A small multi-label image tagger, trained from scratch: depths [2, 5, 2].
Rows from block 5 of a small multi-label image tagger, named by matrix and row number. Rows with one number belong to one channel. Each number is 500 + 25 x the weight over its row's rms, rounded and kept within 0 to 999. All counts start at 0. Numbers have three digits each.
After each channel's rows are labels from the 100 images, of 14848, where the channel reaches its highest value: "patch colour" is the nearest of a few named colours to the mean colour under the peak. Only what is clearly more common there than usual is listed. The data: patchworks of several textures.
# convs0: first 3x3 conv (model.blocks.5.convs.0.weight, 128x128x3x3, each kernel summed), inputs 0-127
# convs1: second 3x3 conv (model.blocks.5.convs.1.weight, 128x128x3x3, transposed, each kernel summed), outputs 0-127

convs0.55:464503524507497496506500513481456491484482519500490483461499492492496493463508509524494504559509509537498487486541520492522545469491475519506509506479506545508504496513490519503511538577526493477500590502446506522482494502494494541477503460513513498526479530483529468509494491492497454495476511496498497488388526519495518486496549510485497520504506448505481492509507502505496462505499
convs1.55:532493493502489452450505453488446514505508506442485498483510500464502495491492519451510518404485476489514496505471486514537466521502505524499508498523483409497474500526494484498458483451451506542512460513543497462532513505478485489510506450470477466499512497467518495478467513486492483495505491501512502507543504490514498498476492505505504442483500499505513496488513518478502482504507
patch colour: green

convs0.33:530504539494466517463495466503441500478492535474459497453528489489479520480507482540515482508507501527462507512507508449492482523483512500496490491441495479500495501512503526514482428518470479546507488501458504498523503494559516466506505491500474501502489501522398480552511481487521483473489489501518511533519555531498533506522516511489500487510494493517472486501496498454494492498464
convs1.33:495503472503411495490511486494522502499512513436382514503457482501495497493528496501502497437498503471519478499497494491474510500498497477502501508504501505486502504480496520514510430522458484492497516501535499470502508502522515504483512514487514468494423501500394513490481510509493542514502505508495510493472475536500501510496513479494491499523506491507494510520473504504484477494530
patch colour: blue; purple

convs0.2:494489493506506475336503491497475498476513502485531492493474492546497469529503499493496477520481511546548506500517489503499572507503483488485502500511484529502477496434502447485512525438487479489499510499477495498512501502515507490514497506508485490483533508502497503529521474499506500508455502489500495518565513528497495504493502496500509496521496526482478495487485508480495464515516
convs1.2:474525541530522522452522497480471510512497518415475489498501490474485551439478510506497550510507490487461484510506512530503412480487480454501482500470474490491466522535473478524506515473512489505478499492524530508480514484489482526485489532479525495488489503488472480528490528500504534490533516490491494500429517439516513503484515513506495537468513498504529498493468481512478522470503
patch colour: grey

convs0.60:504496528495522492560514498530538506513496502489523501527464486527494472499489483470524485510496494511545501531519514503496495513506511484507516490531499493487514507381503485505485498445498494540507483496488482494498501510515490517511508511488496484486518491463528507495503496499479482494483502495501478492336481467499478489494500498503494499491506518498534497494495501535506522482522
convs1.60:487500513505530517469510508481537506494506496520272490490508492523508553493509510499497507529500493527497489499526504520506511495501453513502492511478504507498498503523496498496502446513493510517491498500511512517501494504507502492490489510508508506512489499504473491519495506506499488505495503502504511498446495483507496507496506498507504492500499485501483498499515494482509495510524
patch colour: pink

convs0.76:498497476513507505503498474493499495505491488516444506540534511502494502477503512519512471504502510515508509516516490424507512522515539504508497515518495518494508504495490523500493417509443496534491502512453469556520515505510469501512499536520496515499508500516507494510511495480499496503508512550518495345488503516489543482498446519514500508498501505519512495495516502496516520481469
convs1.76:505533425493493496499507440502530487506511500488427465489492483485503431497505510506470457499485490486488500510531501436510513487517523483496498490513526502472512519498495514509500449534419504529508515510442501499497491474483490492508509492504462493517467511530508487461501509507470416502476499495497532498517494507494514520501503479493511491507504549502427515517491506473499489516513
patch colour: orange

convs0.103:512501491474504514532482538516526490493496471503544512527451525509497411507470481470510496495509474507510495538479497487491518459485485510487498516538501469487500495378507482496495495467508494505505452492489491476450496482479501520506514507496507508510509497464538517469506506468493519498519488501485493479409494480500476481492475501492499480506497516498548535484497478543478514480517
convs1.103:528478526501542463446504532497568479489497499488397494526514483499508555479500508503520493558497503544511499508566510464525506528520413510506497498498520517513516509532490469476496457491525497545506543530521509526512523498540500512511493468495493498499514498505475487496488495503500528521489511499501496487481501511487493460501517502494504477514467515497455513492482519465512474518508
patch colour: pink

convs0.56:482499517494494489531511454479466505490497485512424476511552495510503547474504493540475446512498511502490471491476515508530508512474501525508496505418502499514511490506481533496501469492509495541490510499433494509524496499552490512509499497519495484501503525543389496518542486496510472495486519511507508479533514516493493500499474508513503469493498444494510504482507501490500498493433
convs1.56:511504514521522520501515422497577515509511509480381488496512476486484475488512497521509482517506510437496480473458517522478492471488518467515504494509499507498505505460487524495510418530493500542506543493475517499490511494485535503488496534506496503500480513454410500489504509508512499498481504511497504512513503496496496511501517506502507448498500507490473509502465499505490498492533
patch colour: grey

convs0.41:509502523497448516488509508522518496510503504494442552494489502504492466490495485526498522464504510523508512480520497494507498510486534499507489502490497518503509500451504515506512456558486486502504521513472490494505501512501497491501493510511510504498486512547375486535527502496512510470520505512491503529364564531491468499500521511509497522493495491501504507502509497505505502497469
convs1.41:517513490518487488527500538504459504503502500480401503516482498477504497495511508478520513541495500503501498503472511496507516513498513511506515484512512489494494502509504456498462498529528502435493378500514512479512493488484509497498516482492475493494515501475623509453456493504503446515463504504507515496462484519513482503504481501498498505501509535508530492504501497502501493505505
patch colour: grey; green

convs0.127:507508498492542520512482472505521490493506507490509510543526501516497349466503491465509519487506496516485480544517480498505529478517520505485510491534486518515505496509501494503515479407427507495504491495480484493496499504482502503506506514525492501508493510505520492398540482495502501495508499494495483468485490484486488498498537488487489505494504483507451505501499497464501493508518
convs1.127:484499483517520522539509528491460506503497513479480516494487487451508501494501502501497541520506506556502497493531515549483366495499482478494493518500493485496487524566481485495503522497490515459494510512526539514497491505548523485499495529493509508484484505513480482511504509509499572495520505525500501484530500502499501513482516509500502498503507503509396512499448510510494502494548
patch colour: orange

convs0.85:517509520501448491452499515516493498487508514463483505491414491509500431536492498507468523528496513553519479470484520488487507490498522500486513489521487510496498506503493419497513473499515489477497409502478493488495502498507496502494513480510499497482501511513475507531500488507503461496509498496498504496505558530489503487505424505498502550499502470499488487498510495504501482499397
convs1.85:493501506499394517438507518498510500506501509416493492500308500478497484493500495520487492510505503482497502476503488519501500502506457508499496499500511532518508517542509515504500517510522509488502509503517505478499488478513498509495493517507503504496498499524537486499497512502508491512509502514514496513509498502500491510503501506498510500495511531509507512499498486492493529502541
patch colour: green

convs0.84:512512517499492502414527487498404510492508470460505513499512489518498539579485496515518487508506488523518512510427519502475542518515500468498494510509493507488485495493503489492503530467493481516478401505506481512532504511454486461504502496487485505481510488514446531508483500508517473499520475506499515455507530515497529507489459504504498456490476511508530481500485497495496506485475
convs1.84:512513475500406511409506469508415494517499510382493488493484514541522492499506522477495456491488499477497505498425520521509462502512488509495497494496501494494504508522509489502499525514472497474518499509529522499480500507485486493525518510520538517481496490517495492540509516502475576499479495515522504520521505517502494494496492506518502530485488493478524500497508506494521502503504
patch colour: grey; pink

convs0.102:509481438498491507494513528510487505518498516493488489509490498458501514502513445470498504495482489517455486502429478466480494507517510484489480508504513522477504489499495507492505506544404497497499464492525492368424488487508499478506494513472470514493511501498487530508523509497482520491499507502506487424491522492511538499485522509513514482504506502520506518491475504510499493479488
convs1.102:493495435498415490529493392496492500485503520483485498504493497486512472511494508485504503486501511494495522511410516491501492531505481531500497481498508460519493503499504480496504494481395498478497517495515499381508512506534480511512522481480511474499511495481498491523480510493497503504472508493500506512504482509492490501500489493493492510487498507488528493511498482495514458509512
patch colour: green

convs0.52:492489520493525456488494529495523509488503503492527499483507494489498496529500488498504547529506508438531506497505488506492498501507504500502503501512505492497493502548503561499505527465547507461498499503496500534488493509485495511526500484506505498507514503493500495489544497500514488493436495485503497478512502528502355492495472497497483504504505425505508510491497502483496395497460
convs1.52:494509486498460519543497494489563501509503507539524497499501501498509505491511517496489484494514475533496502524510510508505489505509493498484497506492494563504512509485490450497497448496495496368502535498491514370500508503482496511484511519513512499529484508473493480455487497508502465502519505498510503527483488484520478498486502496498485517493488529493519502489483508434504544496515
patch colour: purple

convs0.18:497500496506469515489486469491513498505507510490458453502482482519492524542508489497464501539501503529551496472509494511508465496495428508478499471492501419508495485504506434504507494514460492484486427508492484469497509487479503544485505506533492504507488518505481500474499497487515438486465504493506476510500509545492523506504446498491500533510499453494501479504509507532478439493419
convs1.18:501513488503512524553512505501554489519521514457519498497433507486484520489488517490496504461500504503480500489518494521486462496500358487497486506509477529489501518517489527513516508503523505484508581509523516473502498476523493495481501535505506506503493494469505497528523507500491408502501510520497493525534504492490495519517528499498513472516485492495538512473476505533499515513548
patch colour: green; blue

convs0.110:500505537501538468490481519510509503479507515524493485455483494482497461554502499483528501457512505414454508545541486516503526474517530511493524499461493559509491491488498497490505474444522504476490528498495480463531499499517498503508492491501511491507507524521549489530490491501489471502534483493504487543503492461495384488494500496489496540516504459503499489489510481449495511505503
convs1.110:500510538500487485541501509502495509510505504494505511486466505454508475473503511511514504560494523477507499469506512531514429522511475496518508494499522442493506509564499525499476500548520513543511485525466516382514507483528508496503492485489505499495473486490461510461482520504488546496479494494518511487525481504514428503516532509488492461478495536507525506505503499544486458502523
patch colour: pink

convs0.122:500511463501508486510508505491508492502506492481554512500515434542507520464478512508474499501498510530528534500536462475495525511530513501487516472527502509513471493510472497483490568503537483435485519509453475497542452524526455514491486501497506502509513541465527440512491461519487475485523496496501496511574478509504524461519524523525508490482501533483494451511497492512469524460468
convs1.122:509519491505469503490522453485555529532518521490498494481510489476527481462525505510469498512487488497508524464488487507505484494520515464513495516504478492503488534452499442503518453510491489374497510508463532467501488506468482467482506490488537510522471539470460480505515533505489534500497480506513511542414499505505487528540516493518497482522508510515499496510487518493507484492520
patch colour: yellow

convs0.99:513492497510501514498493488519392501498500503525486494542498497506494488494489493517501343494495508524469504491488496489503510475497492508501508506478490500502505492459505481497504449421485502519498538500507487497522501489521503502498497501501493496493513506488512510508506483496504509494603497492493504509519476470490520499503460506503497480501499520496526492495501495517504547496529
convs1.99:507511510507517499458505491494553504501497503507508495500509498471501489499503496501497251519500492497494503508500492500504501502499507499500506502503503533510504501517502488503491490531511502526502514494483512481494500491488502507503499497500502500506500508466501483482498502508506524503475512508492500494504502484499483509510500499499499507508498524511500499501494494513505488506511
patch colour: pink

convs0.121:494485502500505508535490481495496494517499514516489467527514502509493527505500473481516504511497503414477481516389491485502545548502479513494498513452502547513501490521496515499505469594469489538487522491449473566514503488481517531499512485530505498496490519489545499458492478494516482506479504496501509456487498482490552482513506511500505501500490461499497498493509492530496536486482
convs1.121:502502471513495506510491527495546508514490499506512499495489511496512468490507502517512482504494516460494511490351496494498518502501537494514499515500504464497492506514492522495493486482458498503502466491425519510508512491482518504506484492474510506508497501466515494535475515514500394513486499492498514500515496391499488508519505503515491485499494539503471497509503511493501489504528
patch colour: brown

convs0.113:497481462501507471492505509520518523512503511492542487547415504499481383553524508473518477506524496512531482521476491498486542466519492494490497490552484498492493512460508480518503522448477512519525457512521481485430490495484511491515515477465493492501496488451502532474530483520524502494480509517483467508447470509487473506500504476487499511502500504485515489507478508527490478498511
convs1.113:503506524529540468410519506491545490501497496483444523499517509491488549489523526493542536548514493523511486538530508442497489518498437473510494491492478532458480489455492468465503489438519486517486518521507501522492498540500504507484512467467482483470526487483438481469486529484494544502522502539506500464471484518512485490510496495513505504534499497505477506524510531485493511499504
patch colour: pink

convs0.70:494499431501474514515493529508510497506494489506473488520501500400497500531494497507479495514502507505543507481424488505493500497510510493505495498525497485497505501499497517499500527497436502422501491502494495419437494502529488512502499527488506498502491510546517501527538496499508510496395502503495490476501492460499494503487570508498505500499508521502514495499496502492503458506513
convs1.70:522504457510461454492502463504480502498499495523501495500491505438506468486519522511522500464492507463496509521425503519528482519505492534507509505511506511493498511416501495510498497453454500474505454498483514441527506520462474487517505399480471487493516506462477490511461505497490477508514499497503512515514488492509492487506499506494497514499498420495520505496545516515499447507504
patch colour: grey

convs0.42:497495508515555475553510499496464496497497489531465541504554504519494511441473480499507481375516498453479520484506510524491535504506574490502503487510506516493507495512490531486469525410530484499498503488508478530464499508503486488515488500468488490510507493488491500463499489488494551471491496484508500477511489461506456490502484493507497453502507525498492497496486511491490511516488
convs1.42:505498499488449517439494468471581486503492501488531498487459492514494547507497508505469505588502491562487500513505505515506457501496414492491481507487504499513508489505496460498505493511485505523500547523481509387489497484510498516477508524538524496531488511519482495508517517485503510480508493492510486542501511487498500488513515479488489533493501475502515497498518485499504459497535
patch colour: purple

convs0.48:499496429495516498496491501494500495511500494519452496442490504470502483541492496518503504507509494540490507475377494498497433514521477487504489491430491454499489496533507449507491392525524492516509519502493509516466507505509501512508496489485500510513505491515466496528437497495509474502516484493493497519503508507498533509499524510496502503503497494512524490509488502454495494508484
convs1.48:496508395503455494521499493495517495507506506469365505506495502516504460481504499508509521497498495514501500540454493491500405503499487519498518509506504433505523513542490500491498446512447499464500476501531513522513497492489482503496498491511511493490489509518502491478510507503502496500516506497496497485507505519480520501495505494500489516502498535497420502495512504476497498499516
patch colour: green

convs0.109:475479509489473475505496477523535501453519487509507481485505521519495499478498466506526537498479501534450520543507511479499485515479535483502485524498486527466492470464517460494500535548472517510486518503459494508496497496522503502527496370521520490513511515491495495533550508468487529510486514490510518510539542434508512483460479499505511457483514465499466523483519484509494512494515
convs1.109:510502485498532503465496508518473473501490510457478499489437499489511529501443485537495509511489497479503507458431501457482541483513460486498500493502491486509487497482487448500507495485519497449497510516570488524476518494483542476502499493480482517472517478459475503550487496558472455482493492494471492536466476522481475452530479507485511519535492505468519496509468478448492531518485
patch colour: green

convs0.23:470502504496525504472499503485491495493489486524484467483543508522500519497496503480514482497500505411428508488528456512487505504523445511513503499434494503493497495501508510491495510453502497542498536500524493525492501509513490504508506502475501495526498499433556504461497499487513498494532492506499498507528477481494494499514463503499501480500484360500507503511506509471496542498516
convs1.23:516499510495511435470499532503569505491499491543524503502430517467508391497511517500537465552489495488507507523521524502524461517512485519519511517520521507511495505524500504517475517562520504546506504507471496492510519507489498520518489460492488469512496510480490491498477494508481556519504503495505498513436491544495478500495500508495487520505479510522477492512516496514497419507496
patch colour: red; pink

convs0.49:490497486511472516426510479533516490498505478454526510530506500477495395521501484491519485514507495530522513530487490462488525486506494484510496494544502462490502495524507485505497491497461490507502475503527494520423508504489502483522514466469499498501502496523372498453541501501510528499470500511493489548506517517501517501488462501501501492495499516507508502492481490494505458511513
convs1.49:487506539517538420461507507491551505492493513459506494476494490471513562471519508456513530440500492509515518491475494452541509517508485540502508513508509470502479506523490467497472442462521508494498523521507505506518503512480486523510501428493506468497510504534461489513479498505504578513508496504507513486502481491506441503484497508505507511491501525492497497509514490416501475507507
patch colour: orange

convs0.30:489506496497474551447494468502503495496499498437498506516536500477494508433507491510467494523503511528549486509435496485502525496493495505492503487537506468506489495503498499483493537513495484488494486501543501567488488490464503519495505516525502518511498500508450490450524493503502486494522499499495508523458477489495568497493395511505496504500500595502508497503503510482501527506489
convs1.30:501494520504503441546495469499521518505495511514504509486491502445500511486485516485527523474497507440509498507494495521514518493512509499519507508510500474501481500513500433504492460477477500518502496510461504430520505506503517507499489433469489496500496494464539494527479503498481542495502509502488501464558487483502377501477520490480491497489498449505499525500500500494513421505506
patch colour: orange

convs0.82:471506471509474503540501436498512499509514505496549508494532493454493519431501477503533542491503516461515501535516526509479423525504555479513513499478499511489516510547500539505496493572520499540490461494515490503499490485472504530492519464500508507510492492524490530463486492498492413494513510487518514455490499446506526499515473499505506529498509481506487482498499492538504503515462
convs1.82:493495479517521509539499511493505523501488517429496492508480502458466483497491501511508489536509499577469501492510483536483402491499466486494483513481504477493505508487509546501516479479486480506505524503456503461498478484495525505517498503486514516514467491477538466522507516486497421495518510512496498535533509390498493521513505506497498474499506542512496499492482493480483496501544
patch colour: brown

convs0.91:498500505504464496518492502510398505496507507519519563465378495511497409493503482530519522406500507521511500503497531514503518507501500503499498502522502510499499497527502482497494474499519507505499473499493493523488503500518502496498501512494504502505499502516510498505494494499488492490473499502500500509496550520499521498503428489505500538504505516497475491497499506432497484503450
convs1.91:493490506512475525510508517493375505499505510471508506504413505527491456509504504512490498395510504458496493493497488514480486507495564500513511503497505496504500508522492534494460516502485502494500424487479510516502503505500530512506506520505498508505499497499562497501497518506504520500523504510493491499469489461504494514499492503502501484500490535508509495524486497412508493490523
patch colour: grey

convs0.72:489495457500385485513513503526487503504497496499518496526507501488500434462493485503500503519490510491546508514538518508489512489517526488498500505552502515495503499524499535504506538518402497532501512495514506405492503510514500479517504501479502496499500499491492500412523501500497492495509491494494501401486519493505491497497471490501499510501504504498520496498494506514505516500489
convs1.72:501501369506429503511509412495535509504497502504507506494485500502501533499504507506507509507500501541492500532494494492510484505506498509496502500497499497504507502495495489491493474494363489512496519495498503416502497502475503507502504499510506512510485512501494500521488503494505500506513504494498500482504498480499528514510508500498514497507486503500419505502497494485493437499511
patch colour: purple

convs0.74:524501522508515504508489480510430501511499516455516529521505501493498510490498486503514473521511495516505499543391490492513376505498511508495509497544496375503510491523499504506516504516506507527500498504542478527515486502528504508507503516521501495503496508498497502493538489498490512496515491505502503436488493472495528511497452497490494483503505509503498494500498499526508484498495
convs1.74:493498510501466503506499456487488514507508507427524495479485497479494524494511507491503472490501502505506503482359521493498402499510488493502489499499514387492499507513493506490486515523392502520498502502501512490504503503503509503503493496492495487509500496473493496545474524492500518491480506505514500521507500528508485505507502494496508467494484515499490514489495507508500493500506
patch colour: pink

convs0.28:471470493475513522498490496511493525510431490505496525506478506507505485496542449456488505503498442495510525500484457562503512456509488468521448473490451494475496435511503495490529475478504490497511508526504479500499427522492523504507505502532509449511498532509512484507476503458498511524515524526509536507508516483518522499444485480518499453466503509450511474518499445500486494466499
convs1.28:503504523474512513514466522483519509520524477479517503503517498485449500466553520489477499507519470505482505508532533426500506478439500529509484506477500523546438504455482482504456493501512492533484504467472500523526522520448489517531471514477507517517513508516497540467509521503463489501475491508520490474533501506495527452486504514540490492500507522414491495531538514504531531521482
patch colour: grey